Weights of a small contrastive image-text model.
Training: adamw at rate 0.0015, batches of 128.
Rows from block 7 of the image encoder, named by matrix and row number. Each number is 128 + 32 x the weight over its row's rms, rounded and kept within 0 to 255. All counts start at 0. After the name is the row's rms in percent of the matrix's.
# k: attention key (encoder.blocks.7.attn.k.weight, 384x384), inputs 288-383
k.253 102 [ 89 148  97 141  83 163 146 115 133 145 138 193 138 111 105  91 144 128 164 111 111 101 116 139 132  88 100 152 185 122 169  98 148  63 100  98 123 143 139 126  99 110  92 132 126 132 157 143 108 182 147  67 130 143 179 170 139 111 144  63 131  84 119 147  97 124 150 131  66 158 112 156 129 114  63  87  91 171 187 126 191 107 164 151 185 117  58 131 137 151 117 158 112 169  96 145]
k.254 095 [132 169 160 128 122 120  71 163 115 117 108 155 122 104 117  91 157 112 122 180  99 199 173 171 137 158 156 112 172 145 147 152  66 214 178 158 110 142 131 206 185 173 111  45 156 144 116  80  93 136 119 146  80 112 132 192 195 159 134 133 143 114 137  99 106  99  73 153 149 132 120 171  90 211 100 131 200  88 174 111 164 127  93 183 118 185 154 113 107 109 114 136 128 116 123 144]
k.255 090 [106 179 147 112 106 124 127 133  62  74 132 149 131 138 145 134 132  92  72 125 147 149 111 163 106 119 154 129 134 116 155  56 153 131 128  97 141 119 184 100 104 164 145 134  87 141 130 109 131 145 156 102 152 113  55  78 149  61 119 170 156 156 120 131 176 148 100 126 149 116 137  97 168 156  73 189 107 135 150  95 132 113  62  91 106 131 163 121  95 116  84 170 183 147 146 143]
k.256 093 [119  99  52 125 101 140  98  79 150 176 141 133 146 140 138 109 161 134 201 167 153 164 131 168 129 127 144 156  84  99  87 119 126 164 156 126 155 101 137 172  79 157 126 150 109 110 186  91  88  82 120 125 214 137  87 105 178  59 163 141 170 194 192 136 135 119 132 137 140 110 140 134 144 138 107 113 135 140 123 114  85 157 123 129  95 124 136  94 125  97 156 158 189 153 161  98]
k.257 097 [127 100 186 117 117 220 163 112 129  88 127 172  83 102 133 120 169 110  96 106 112  86 122 122 118 141  69 127 117 191 147 138 113 101 131 155 147  98 155 184 158  72  70 137 139 120 176 141 157 143  75 145 143  84 133 185 137 115 164 103 103 132  53 133 120 105 142 144 153 143 153 110 200 120  91 107 166 147 118  56 148 144  80 147 114 173  87 134 137 188 144  96  90 137 125 108]
k.258 115 [160  96 135 129 154 113 109 122 122 140 132 155 185 142 153 164 131  83  81 166 132 143 111  88 139  72 162 101 104  89 143 159 128 118 110 182 163 177 109 131 131 122 142 145 124 109  82 143 120 128 139 142  99 148  79 151  94 105  76 149 130 101 182  81 136 113 159 128 147 108 112 131 151 172 136 124 134 118  89 150 119 156  66 102 115 148 123 148 144 165 114 114 127  90 121 142]
k.259 105 [115 193  95 121 130 158 129  81  87 145 103 105 158 173 136 169 138 131 174 157 199 157 118 163 149 143 159 141 131 119 133 136 107 216  70 110  84 166 145 140  94 147 136  79 133 136 103  48 210 116 200 123 163 166 140  52 130 144 113  92 154 143 111 135 160 140 132 184 139  70 154 172  89  68 107 117 130 103 175 123  71 148 136  78  92  98 149  87  53  33 171 134 166  73 124 128]
k.260 104 [103  86  87  89 155 163  80 137 122  77 189 146 105 111 152  92 131  69  62 120 125  81 137 141 128 140 101 119  99  96 144 112 181 124  97 166 121 114 126 164 170 179 114  59 182 168 167 160  97 117 113 170  96 104 134 176 132 149 127  84  87 161  76  98  96  97 132 120 120 155 112 142 148 133 149  64 167  56 157  89 162 176  88 110 128 188  87  91 173 160 154 146 107 149 104  91]
k.261 098 [142 144 173 178 126 145 122 154  93  80 110 113 109 147 188 140 100 151 176  80 134 140  82 190  78 158 178  59 125 104 137 160 130 118 116 130 107 118 128  69  39 189 106 164 110 122 114 123 120 162 130 130 190  95  92 109 160 122 149 118 169 143 206 117 117 113 139 108 119 111  90 130 180  79 162 159 181 162 110 161 137 111 175 137 161 122 174  77  95 167  44 134 163 122 190 115]
k.262 101 [102  93 194 141 144 169 120 133 118  95 208 129 148 116 199 121 125 116  99 146  98 156 145 134  96 106  77 136 140 135 129 106 134  73 187 127 159 157 104 157 183  96 126 137 135 115 171 160  97 118  75 111  79 130  95 158 135 141 140 105  79 113 127  78 128 101 138 108  94  98 142 105 130 196 104 113 107 110  61 135 105  96 131 153  87 161 118 174 211 181 117 118  98 213  88 157]
k.263 101 [122 143 136 128 146 166 126  75  94 122 159 144 134 127 126 181 143 192 179 121 106 159 172 188 104 181 140 174 137 129 135 132 113 132 104  96 128  96 181 101 140 125 154 150  72 191 152 109 116 132 147 111  78 106  75  67 176 100 117  73 148 152 140 184 150 167 118 140 139 115 114  30  86  93 132 207 146 161 148 111  74 106 125  86 125  98 107 149 137  76 164  77 158  54 220  93]
k.264 095 [ 54 107 114  75 114  72 108 147  69 197 140 126 131 133 169 153 150 168 132 120 144  75 119 139 121 149  89 128 159 110 124 102 153 132 166 106 108  98 121 141 140 109 138 133  84  94 199 122 159 117 131 150 149 109 113 134 187 120 127 104 138 126 128 192  63 165 122 137 120 136 154 109  82 120 140 171 158 125 106 192  92 138 105 145 199 170 154  90 136 141 143 100 107 133 125 186]
k.265 101 [141 126  99 148 142 139 174 135 127  87 117 104  81  97  63  66 147 151 106 105 104  71 136  95 192 192  54 138 103 148 174 133 129  88 100 111 171 114 151 153 159 136 101 106 161 142 151 177 124 108 114 103  95 110 181 141 172 141 126 102 166  92 117 133 139 125 118 126 121 163 121 150 144 214  78 107 168 177 125  59 205 132  90 138 138 160  76 132 150 113  72  92  31 163 120 131]
k.266 104 [143 136 154 102 134 143 146  79  86 173 132 144  81 136 140 107 126 138 114 150  70 117 160 170 113 128  88 126 172 120 188 122 147  69 115 159 173 107 149 106 208  71  89 147 171  88 154 172 112 135 123 128 137  86 131 147 115 132 153 113  92 144 124  98 132 108 135  83  58 129 130 100 134 148  98 139 136 148 129 108 146 111 176 132  84 172  80 138  96 182 101 116 141 184 133 120]
k.267 103 [111 123  99 107 143 144 105 191 178 145 128 153 129 140 118 201  81 127 133 169  98 154 127  95 141  82 154 150  82 117 113 151  96 250 100 157 120 125  94 113 126 179 171  90 157  82 109  88 105  43 149 152 145 160 152 125 135 116 139 135 157  90 125 113 148 102 139 146 137  91 108 126  82 130 172 102 112 100 124  85 152 169  97 142 124 137 179 128 146 107 135 165  89  65  91 109]
k.268 096 [ 85 113 132 150 138 154  79 133 138 130 176  82 139 169  97  59 135 100  96 109 142 134  34 114 156 107  87 102 124 105 116 103 170 130 173 110 157  89 159 158 159  64 120 157 125  99 166 197 130 144 154 152 111 155 115 139 119 165 123 102 143 129 111 156 110  92 134  75 119 125 120 114  92 129  82 148 170 107 172 131 159 125 130 116 187  95 162 202 182 151 120 127 109 109 166 164]
k.269 106 [ 85 122 145 103 157  95 103 119 151  93 129 117 122 153  47 149 153 110 225 130 251 141 125 108 102 116  95 138 113  92 117 111 179 123 178 140 121 120  88 118 173 123 101 125 175 175  91  86 192 196 148 100 144 167 150 125 120 138 134 131 142 161  61 126 115 104  69  81 172 157 157 168 107 144  99  81 117 132 101 102 108 148 149 118  93 162 116 104  50 122 133 108 169 131  90 128]
k.270 115 [137 173 156 210 110  85 157 121 132 129 113 127 146 121 164 135 120 176 121  81 109 161 136 210 131 144 146 160 129  90 128 181 148 104 122 102  71 103 129  51  75  80 138 194  98  82 119 105 174 162 111 143 135 112 149  90 126  85 115 163 129 136 161 108  83 122 113 136  64  82 119 132 115 130  92 185  85 147 104 163 125  91  98  98 180 129 175  78 131 106  50 145 125  75  85 133]
k.271 103 [179 147  76 145 135  79 209 110 200 111  67 167 191 152 118 170 129 101 144 110  99 134 103 162 107 152 233 172  91  88 112 135 162 159 158  59  68 117 121 129 130 179 139 128 140 164 109 165 106 177 151 126 153 130  80  96 139 136 181 152 134 140 161  25 140 127 119 156  84 104 159 124 146  66  83 145  57  84 122 153  93 132 133  95 104 144 161 134 151 170  94 135 118  90 110 117]
k.272 107 [117  99 133  87 190 113 126 162 116 167 118 120  97 143 126 123 120  87 120 150 104 106 119 112 144  80 129 112 107 138  77 137  90 165 150 192 102  99 147 127 116 171 153 119 177  94 126 161 104 111 114 145 154 121 109 181 150 100 147 134  94 111 126 112 116 130 154 133 127  93 140 138 170 146 150 132 137 128 133 147 156 116 197 136  91 170 135 132 159 127  93 172 160 131  65 116]
k.273 097 [153 184  85 177 122 133 168 144 105 156 152 116 145 151 121 125 113 148 188 123  83 156 107 150 103 157 118  91 160 105  92 118  83 132 147  97  81  77 141 147 108 135 129 156 130 185  99  82 131 107 117 152 192  98 164 102 144  69 154 140  97 130 182 146 181 179 136 167 138 125 171 135 117 145 151 159 138 159  96  95 118 154 165 115 110 138 170  73 101  90 124 109 104 114 102 191]
k.274 103 [ 83  81 156 144 100  86 103 159 111 156 133  73  96 103 198 128 139 128 157 177 140 112 147 120 140 134  86 180 131 155 139 146 160 167 148 161 127 117 142 155 133 134 122 134 112  54 131 157 161 120 116 149 159  97  99 144 113 138 145 111 142 116  85 132  73 120 164  92  95 152 131 143 141 140 122 122 172  62 150 142 149 149  94 154 149 114  71 194 145 165  95  84 190 137 104 157]
k.275 097 [142  96 105  81 137 119 120 116  97 162 126 103 138 109 104 143 125 157 139 107 128 138 156 131 143 150 138  82 182 136 124 119 104  92 104 103 149 180  69 167 103 144  92 145 110 150  76 134 141 109 186 122  85 182 125  90 124 160 116 128 133  87 158 165 108 112  95 168 141 117  74 112 112  93 145 140 187 150 179 170 124 159 100  99 174 116 154  75 147 134 114 151 113  96 152 129]
k.276 095 [100 138 143 177 163 142 120 145  97 155 117 164  93 214 185 114 135 159  42 145  78 156 104 161  90  87 114 123 125 153 126 173  84 137 125 133 146 120 127  93 125 128 116 118 118 127 179 131 121 105 102 107 200  66 137 129 162 162 128 154 105 164  99 132 133 121 204 194 127 120 196 136 156 112 133  99  98 102  89 158 167 156 138 131 159 128 103 194 141 168  95  30 140 140 104 125]
k.277 101 [144 120 160 146 119 147 141 102 155 125 172  93 150 126 100 110 113 151 139 133 145  90 135 160 129 110 114 166 144 212 188 107 158 164 130  95 136 116 135 143 129 145 133 112 125  70 100 162 150 167 117  96 111 128 120 142 121 180 135  63 135  90 144 113 148 102 133 110 122 147 140 134 186 120  86 115 136  78 125 138  80  52 102 184 119 157 105 118 117 124 135 104  99  96  99 140]
k.278 086 [169 171 134 123 169  78 160 120 114  76 123  81 175 115 149 128 155 101 131 136 108 118 133 189 137  83 174 141 118 163 220 145 157  99 160 122 128 125 161 122 133  83 116 188 152 150 100 126 140 144  98 148  71 123 168 154 137 106 147 178 143 108 122  89 100 130 122  70 143 141 122 102 149  99  93 108 122  75 124 181 189 110 141 124 126  65 173 156  90  87 123 127  72 133  59 155]
k.279 095 [111 157 114 152 143 114 156 159 133  98 161 149  81 145  78 157 124 134 146  87 124 128 122 160 147 171 112 133 147 131 148 167 113 108 134  97  76 135  86  69 131 108  96  73 149 156 133 161 138 157 110 162 113 130 136 123  74 157 142 132  96 115 129 146 138 137 136 141 139 108 170  90 105 155 140  87 125 121 101 146  83  65 183 151 119 161 117 141 125 157 133 131 115 179 140 170]
k.280 098 [ 49 130 177 145 152 158  85 114 143  45  87 111 159 131 131 138  78  64 176 152 166 145 108  55 137  60 105 117  93 132 144 121 121 159  63 154 199 172 128 151 162 116 130 135 169 105 133 151  87 107 255 183  74 170 127 138  70 154 148 114 172  91 174 117 154 124 111  77 128 125 154 188 147 132 146  85 108 131 141 131 137 160  77 169 171 123 165 103 150  93  69 129 131 130 113 169]
k.281 103 [178 123 149 103 134 132 162  64 124 151 144 138 176  97 118 122 110 123 185 106 135 156 132 171 119 164 140 112 178  80 151  70 106 133  91  63 100 128 119 104 134 149 135 133 136 160 106  81 141  99 135  69  74 149 119  97 134 173  84 156 164 128 140 182 205 153 149 169 167 106 165 155 121 143 133 217 168 148 114 164 119 115 200 126 124 132 123  86 152 120  90 153  87 115 130 144]
k.282 107 [ 66 115  79  98  77  94 132  77 178 139  78 148 148 114  89 180 124 118 182 134 151 161 118 173 110 146 152 146 119 127 107 127 107 134 133  87 109 185 102 116 129 140 100  94 143 143  67  40 124  91 180 104 123 182 136  78 133 176 110 130 192  93 153 187 162 139  98 116 139  67  79  88 144 129  88 123  98  94 127 143  88 170 124 130 187 124 146 144 147 110 130 226 140 125 176 119]
k.283 083 [ 86 127 105  97 135 156 112 152 133 127 109 148 187 144 172 147 122 127 113 210 164 148 109  83 206 101 131  90 138 124 171 146 152 131 129 149 135 167 166 149 185 117 169  67 141 171 146  97  83  81 120 167 123 112 170 112  92 126 109  72 150 114  88 130  76 139 145 141 128 124  94 175 109 139 140 146  79 109 171  84 185 124 114  97  92 170  85 144 132  98 134 104 114 150 128 191]
k.284 101 [118 161 131 172  82 146 118 135 140 130 171 137 169 134  76  77 134 172  66 133 158  89  97  89 127 163 109 149 144 127 178 135 203  86 161 146 120 114 133  92 128  92  86 166 120 119 165 148 146 185 136 220 120 126 122 179  92 138 108  80 114 101 123 143 161 116  87 130 160 127 138 152 101  93  74 124  63 159 153 120 145 113 148  93 135 120 101 169 100 121 127 166 123 125  72 130]
k.285 098 [ 90 106  96 110 136 124 153 117  46 137 138 135  83 123 144 136 156 140  92  95 119 112 197 158 149 112 140 100 155 143 134  93 150  83 157 135 147 154 149 124 113 154 130  91 164 113 195 121 172 125  78 143 130 112 149 159 125 126 139 145 106 175 113 172  81 136 145 135  64 109 143 142 134 104 161  92 165 143 119 154 108 134 128 175 149 100 157 131 131 209 132 102  94 137 147 194]
k.286 092 [159 112  85 112 143  70 169 182  73 147 172 156 127 132 143 137 122 165 149  86 118 115 144 133  71 131 157 113 210  98 102 141 113 131 140  89  65  52 152  80 160  92 122 168 178 129 103  80 100  94  95 175 134 157 103  95 144 110  91 124 161 122 132 197 101 148 151 106 127 105 133 118 122 143  38 209 119 154 147 183 113 109 141 118  92 130 182  91  87  95  79 151 114 143 143 104]
k.287 094 [ 97 100 211 141 100 160  84 172 104 101  84 143 103 117 137 154 118  31  92 134 151 101 137 131 149 168 108 120 141 149 141 142 109 124  95 167 146 166 157 153 141 174 107  93  91 101 128  46 102  65 151 156 140 122  93 153 115 134 143 165 118 137 129 108 101 117 112 133 143 136 125 127 173 145 149 147 135 121 163 123 168 145 143 141 139  83  66 185 148 150 149 149 112 112 166  83]
k.288 087 [140 164 120 120 157 159 136 139  84 189 111 116 164 100  49 120 162 116 162 180 147 140 106 109 137 193 177  62 162 157 122 105 125 174 122 108 142 122 150 124 131 181 168 137 120 151 150 122  63 162 124 135 139 105 125 119 139 140 117 138 142 149 141 123 125  78 114 115 174  50 138 124  80 151 147 132 167 152 135 159 112 198 132 120 129 187 185 121 112 117 103 134 113 122 166 117]
k.289 109 [122 142 113 125 167 145 108 135  97 135 127 167 121  90 165 120  94  89 140 187  95 124 166 143 151  52 118 126 131 120 130 152 115 164  81 172 150 116 143  67 131 139 118 115  91  73 124 142 105 108 113 154 127  97 172 156 116  93 134 161 125 182 179 115 164 142 168  91 126 102  91 160 174 102 168 105 105 180 113 134 178 129 150 174 167 151 118 138 191 171 108 132 131 158 122 176]
k.290 102 [123  99 149 136  85 115  98 157 120 117 161 124 106 159 169 125  95 180 139 155 110 131 137  67 180  81 123 150 132 108 127 200 105 123 153 127 185 170 120 142 115 123 114 126 111 112 125 119 120 121 159 220 127 106 146 101 104  75 132 115  92 174 111  88 108 132 142 123 143 112 126 120 214 100 146  91 134 177 147  58 148 104  77 160 130 141 127 201  91 132 159 130 136 149 146  99]
k.291 093 [112 176  93 175  97 151 147 171 127  89 195 179 128 146 123  93 127 126  93  99 112  73 208 176 161 208  86 137 128 135 139 127 125 107 158  88 181 109 126 139 127  85 143 178 115 155 139 131 144 190 125 146 140 158 114 183 162 197 167  72 141 146  83 159  84 173 106 121 140 235 145 110  99 117 116  85 159 111 188 173 153 119 109 115 138 146 148 131 110 177 160 131 144 129  84 103]
k.292 111 [ 92 133 106 109 116 152 103 103 131 149 130 119 111 106 104 141 112 121 118  95 123 151 177 142 123 167 110 101  81 191  97 114 115 125 153 112  58  97 115 220 142  94  80  85  86 120 191 107 162 149 157  59 153 133 146  99 126 164 103 147 154  88 100 161 160 155 164 178 119 129 113 116 158 148 184 143 161  97 148  92 142 169 123 135 138  85 107 153 111 145 120 160 143  82 174 199]
k.293 091 [119 111 151  52 125  90 118  86 145  54 110 144 169 143 103 149 133 108 123 112  88 154 146 117 136 161 126 109 150 157 171 140 176 139 181 114 126 122 139 190 124 139 148 116 210 163 150  97 129 133 113  86  81 110 160 176 165 134 124 119  92  93 191 127 121 173 100 126 116 156 111 139 124  97 106 100 134 104 134 125 157 197 122 137 108 103 174 134 125 104 170  90 104 106  99  94]
k.294 094 [161 123 173  70 133  92 103 175 156 120 157 196  96 161 159 158 122  50  78 132 105 128 124  86  96 121 102 117 150 104  90 132 134 162 102 111 141 133  95  89  94 100 112 106 129 133 149 136  68 106 167 169 129 169 152 131  88  59 142 157 147 135 112 124  88 104 172  87  91  91 132 194 109 154 150 133 134 117 173 114 211  78  27 177 117 129  84 154 167 154  60 132 133 121 127 164]
k.295 086 [147  77 106 154 173  88 134 154 117 126 193 151  91 182 128 129 134 123 125 123 150 167 183 167 105 110  98 166 129 143 110 138 106 118 153 201 154 133 135 111 119 184 107  96 123 114  96 138 151  91 162 163 118 116 139 149 144  96 139 115 135 199 111  89 137 156 158  77 130 116 124 102 125 159  99 137  89 102  93 117 106 189 112 126  90 113  74 159  69 199 135  79 120 110 133 143]
k.296 092 [ 60 158 121 123  96 105 103 135 175  76  78 104 158 117 108 107  94 117 168 186 138 129 149  92 112 113 124 205 176 183 135  98 103 105 138  97 155 117 133 113 114 125 138 194 106 157  73 151 136 164 140 134 128 121 135  66 130 108 151 137 116 143 150 148  79  86 197  98 117 108 169  99 153 179 141 166  95 118  97 107 134  81  86 117 156 168 177 174 137 216 130 149 138 118 102 154]
k.297 094 [193  88 109  93 165 157 115 140 163 137 102 136  95 158 146 126 117 112 151 169 118  77 163 166 137  87  90 102 144 108 111 157  77 168 103 150 126 120 142  96 149 101 144 112 136 159 135 127 138 118 100 144 147 100 101 115  89  93 170 242 106 188 135 170 140 111  90 135 131 102  86 124 171 126 106 166 154 105 151 122  99 147 144 134 167 124 116 139 141 147 108 118 166 150 114 148]
k.298 101 [181 163 118 132 129 159 133 141  88 110 100 115 146 107  84  69 140 186 142 127 154 130 102 155 140 160 170 180 134 167 188  88 180 103 115  82 196 137 133 118 147  88 123 188  73 153  59 155 137 168 113 120 136 138 134 102  87 156  89  68 121 172 156 193 138 153 123 141 131 122 174  85  61 147 145 223 132 148  97 116  59 130  80 156 164 144 152 146 108  74 105 147 104 128 164 169]
k.299 100 [103 116 126 158  96 117 148 162  41 150 177 114  66 143 128  94 123  87  87 102  86  95  91 106 111 118 107  34 107 175 131 130 184  89 117 106 123 167 189 164 141 112  83 153 110 129 141 177 144 162 153  79 107  96 141 123 156 138 102  20  90 124 139 135 177 146 121 132 100 167 143 122 143 135  94  97 161 183 152 124 116 158 128 100 146 152  84 149 140 113  72 107 120 146  70 152]
k.300 103 [141  93  93  98 142 156 139 147 134 169  83 126 148  90 159 134 204  68 100 109 131 103 133 146 150 131 143 127 134  72  72 124  84 150 165 210 126 108 142 112 155 166 166 130 112 141 127  84 147 116  92 116 147 154 102 166 119 131 133 170 120 120  91 170 119 138 109 105 176 128 102  74 110 106 155 121 156 132 144 161 134 135 155 111 143 173 147 100 112 110 165 182 142 164 130 148]
k.301 099 [143 143 176 125 143 127 175 109  88  98 136  27 146 120  90 105 129 187 138  68 148 119 104 109  39 170 148 202 139  90 165  94 173  86  81  96  97  97 101 145  97 141 102 149 134 107  86 106  95 139 117 141 163 150 123 107 111 116 172 164 134 104 115 112 174 125 139 148 103 149 151 141 137 180  99 121 107  91  44 114 122 156 104 117  70 163 112  81 142 142 137 138 119 149 137  74]
k.302 086 [107 142 154 129 108  64 131 171 152 148 124 162 200 157  87  99 121 133 133 111 165 146 129 109 125 146 164 130 176  94 154 122 156 106  97  71 181 151 121 144 129 137 120 149 100 172 119 122  86 138 106 128 149 125 154 122  68 178 134 157 165 127  90 108 147 112 143  68 172 125 104 106  95 141 195 146 128 101 137 106 135 132  81  42 160  65  68 159 128  93 142 122 167 165 155 180]
k.303 111 [141 111 138 167  96 145 124 112  80 121 220 139 114 100  86  51 156 181  99 119 110 111 115 140  83 136 103 136 118 143 197 141 140   9 157 127 126  71 154 155 164 101  57 126  99 168 124 128 134 177 114 137  85 185  92  94 148 121 114  35 107 101  88 146 153 107 151  92 118 172 176 175 140 137  79 171 193 185 106  90 129 111 176 134 120 170  48 172 131 135  84  90  94 155 114 118]
k.304 101 [117  97 140 107 205 178 153 189 160  57 129  93  94 115 140 122 145 153 120 191 112 106 147  48 152 105 189 150  68 184 136  88 133  89 135 154 150 106 101 128 170 106 127 147 169 110 113 105  95 145  95 109 105 115 129 163 131 134 126 110 111  66 101 122 164  68 106  75 147 110 137 140 134 152 108 111 110 112  87 129 160  75 158 142 106 119 135 102 147 132  74  92  70 128  98 148]
k.305 099 [ 43  92 123 133 127 124 138  47 145 151 104 103  99 172 136 153 154 167 130 109 105 146 151 114  95 124 124  65 143 164  35 124 173 154 178 131  93 180 119 128 146 105 136 138 143 101 127 132  88 125 125 128 168  57 110  80 128  97 103  94  90 150 137 186 134 159 204 155 171 120 142 177 151 107  96 131 151 115  81 172 128 125 121 114 122  85 220  95  51 146 126 129 155  85 128 127]
k.306 100 [115 178  84 114 141 128  59  94 158 117 148 160 152 141 158 156 139 134  95 128  89 168 181 154 104 133 203  74  91  64  90 133  87 187 159 132 142 149 163 136 126 146 168 143  93 118 125 125 138  79 118 121 174 141 124 109  58 118  79 146 113 213 142 151 117 204 111 143 127 146 104 133 137  96 149 156 174  96 199  83 146  99 113  94 110 135 143  90 165 104 126 149 166 100 161 126]
k.307 089 [126 162  80  94 144 150 137 128 156 135 122 144 122  95 112  81 107 157 135 141  70  67 186 157 118 148 116  70 149 148  77 150 114 127 134 105 142 120 144  46 140 125 131 118 160 113 144  88 148  83 113 129 127 109 148 124 154 129 170 140 137 102 143 205 172 154 120 113 166  93 126  85  46 121 142 138 113 133 163 181 189 120 119 117 126 139  86 158 100 172 160 127 114 185 146 113]
k.308 095 [120 154  94  76 128 141 146 148 145 200 120 179 141 134 148 143  86  70 147 143 134 157 139 129 153 115 105 132 202  99 116 171  79 149 100  98 160 152  96 131 165 164 127 147 174 160  99 111  84 172  75 133 118 201  96 193 152 124 125 120 118 118 170 113 157 119 113 154 164  94 105 203 131 138  99 126  97 126 123 138 139 175 135  51 154 186 136 130 160 113  49 166  67 185 106 129]
k.309 099 [188  75 125 123 140 162 157 193 140 143 133 211 170 164 136 175 178 103 159 163 167 112 122  52 116  93  76 138 144 132 128 135  78 130 134 166 126  84 108 178 122 151 107 135 158 137 146 123  99 127 116 124 147 108  83 154 146 122  57 119  93 109 138 126 117 129 117 130 115  77 118 135 182 126 103  44 153 115 112 125 127 111 158 152 134 112 113 134 145 115  97 134 106 171  77 142]
k.310 094 [113  86 188 126  80 124 179 121  79 138 113 117 140 124 129 112 146 172 149 110 117 109 120 142 109 164 101 161 162 148 108 147 136 166 135  75 150 125  97 172  99 113 136 109 135 153 163 150 178  74 163 155 146 130 116 114 114 156 187  55  92 158 151 156 103 209 149 128 116 138 184 132 134 120  43 117 180 107  45 131 124  76 128 136 173  95 105 121 181 165 193 104 181 112 177 115]
k.311 098 [ 81 144 211 138 162 147 195 157 144 143 135 108 138  97 148 125 126  81 121 191 125  83  88 119 130  86  75 184 117  97 172  86 134  89 172 136 166 121 122 114  97 172 109 114 183  93  84  92  78 127 142  94 134 197 115 197 165  80 146 190 110  62  83 106 117  93 106 111 146 122 148 165 131 129  73  78  68  72  79 140 164 154 123 101  99 157 162 168 133 167  95  90 116 154  46 173]
k.312 115 [108 149  30 152  81 121 120  73 123 128 110 182 163 123 192 108  95 155 133 111 147 153 151 166 132 199 169 126 131 106 119 133 136 176 122  76 107 133 141 156  72 172 160 164  74 119 128 134  90 110 154  80 161  94 113  96  80 146 172 144 142 160 105 138  65 126 122 178 138  98 150 116 135  71 138 215 158 120 145 180  85 147  94 139 140 109 128 123 150 132 162 113 175  92 157 133]
k.313 091 [187 105 133 115 163 121 168 153 122 135 127 148 158 103  83 130 128 127 167 158 149 130  48  86 123 118 144 129 148 137 167 129 100 113 134 172 155 158 105 115 147 120  96 192 222 115 116 151 138 154 154  95 127 143  98 174 114  94 104 148 138  95 139  30 219 124  81 118  95 183  65  80 129 137 104  81  69 137 139 120 119  99 138  80 135 159  65 147 108  99 127 116  99 166 111 155]
k.314 102 [107  66 141 113 121 131  71 115 167 168 144 112 106  81 119  83 141 148 123 107 129 120 137  81 125 167  76 136  81 180  95 114 141 122 152 181 113 144 149 189 150 124 129 119 134 132 128 115 123 148 127  76 161  55  93 209 131 140 141 103  82 117 131 101 153  98 157 128 123 157 145 171 156  94 159  89 165 109 141  85 152 102 107 185  88  87 158 131  89  91 152 147 178 149 135  86]
k.315 102 [104 165 119  88  77 126 160 139  70  68 162  61 137 183 123 101 134 118  70 101 147 181  98 127  94 148 124 126 163 124 166  93 149  92 164  94 115 156 122  67 111 130 119 110  83 125 121 167 130 140  86 128 119 117 127  31 103 133 143 127 132 136  82 115 142 159 169 102 117 132 150 153 105 206 159 141 164  97 109 128 122 153 128 118 108 136 173 133 103  90 178 103 142 130 110 142]
k.316 095 [113 117 105 161 145 145  98 149 103 127  86 120 127 125 107 159 158 145 134 131 146 137 126 167  66 130 165 147  95 142 125 113 187 152  85 154 141 104 104 101 110  77 208 172 120 106 116 143 111  99 169 134 142  82 173  97 141 140 134 118 148 131  99 162  83 162 127 150 158 133 173 159 166 137 127 156 166 132  98 122  94 126  97 166  93  72 178 149 122 170 144 127 154 122 103 130]
k.317 104 [138 112  50  86  73 132 136 140 124 122  62 170 127 124 122  87 169 107 208 113 146  96 140 124 156 146  90 173 148 130 189 154 113 136 121 194 162 138 108 218 163 162 163 108 139  94 108 120  84 136 142 103 197 144  90 137 115  68 114 109 112 159  97 135 133 155 152 145  55 175  85  80 133 112 184  88 140 114 109 106 161 160 127 136 142 133  44 151 143 141 102 126 136 144 163  79]
k.318 104 [134 147 192 154  63 141 142  99 153 108 143  80  86 126  97  97 163  88  50  75 108 105  70  52 125 120  54 154 198 129 134 116 180  98 117 105 186 111 116 122 113 132  93 123 149 104 150  99 138 165  67 118  77 176 184 155 158 138 105  78 118  89  90 135  77 147 100 110 111 166 159 139 122 157  63 123 156 114 121 127 163 137 112  52 149 131 112 161 168 177  84 132 106 187  66 129]
k.319 104 [133 148 160 148 146  81 165 125 115  62 130  78  91 105 112  89 113 137 126  75 131 143 108 138 144 142 157 165 175 158 125 131 145  76 103  93  64 141 148 166 172 148 125 120 147 170 107 119 127 152 127 143 104 157 150 113  92 170 139  80 185 123 127 147 180 108 121  60 125 141 156  82 104  80 140 190 116 117 142 118  87 169 106 131 111  73 191 173 118  66 104 152  99  84 106 158]
k.320 098 [167 122 153 117 103 108 121 110 173  82 114 182 130  53 135 170 136 111  79 207  34 125 181 112 159  79 136 104 157 170 151 134 133 123 159 206 138 135 151 185 168  69 134 131 141 175 124 123 165  73 117 190 138 104 128 200 138 117 123 136 108 122 130  87 109  92  91 149  59 164 115  86 144 134 101  95  97 132 127 177 149 141 122 122 102  98 132 135  79 136 113 148 151 142 106 129]
k.321 115 [136 150 104 137 146  72 163 101 160 145 144 116 139 112 135 162  50 121 170 150 112 175 112 117  99 119 150 118 162  85 133 159 145 149 123 116 100  85 127  94 107 150 139 138  82  78 106 117 107 101 190 148 169 143 133 136  94 120 134 135 122  85 204 139 172 155 209 131  69  90  72 151 157 106 104 175 127 104 161 145 175 108  99 123 124 109 146 154 142 130 146 130 124 124 125 123]
k.322 095 [108 126 172  99  89 194  79  50 101 125  99  95 136 106 155 137  55  74 122  71 137 151 114 136  92 122 133 109 126 102 121  96 164 156 102 154 130 144 142  99 108 217 151 179 115 110 128 146 126  89 182 168  89 149 115 101 137 143 132  99 106 135 159 144 156 204 128 166 130 156 116 130 141 146  87 151 150 110 132  87 141 152  97 132 154 210 162 154 180  81 139 152 108  81 124 109]
k.323 103 [143 161 139 167 111  66 135  69 133 139 119 104  94 152 101 151  94 155 206 117 155 155 125 107 128 160 127 201 135  89 171 108 139 157 103  55  99 134  74  71  79 130 164 228 144 159  93 129  87 137 144 146 109 158 160 137 143 141 145  59 104 183 167 112 120 135 142 135 146 111 136 182 131 160 132 128  74  71 127 160 111  59 117 123 152  83 139 155 141  94 128  92 146 145  97 120]
k.324 101 [101  65 160 151  90 124 182 184 143 103 140 110  91 116 128 115 195 161 106 145 126 108 151 128 154 146  95 119  95 185 174  82 137 152 128 152 141 161 124 123 151  71 118 132 131 144 138  86 127 141  83 115 169 115 117 132  95 155 102  94 125  92  48 101 107 146  95 151 136 120 150 161 112  87 159  60 130 168 153  95 103 122 134 121 104 115 148  67  96 136 125 125 172 187 143 131]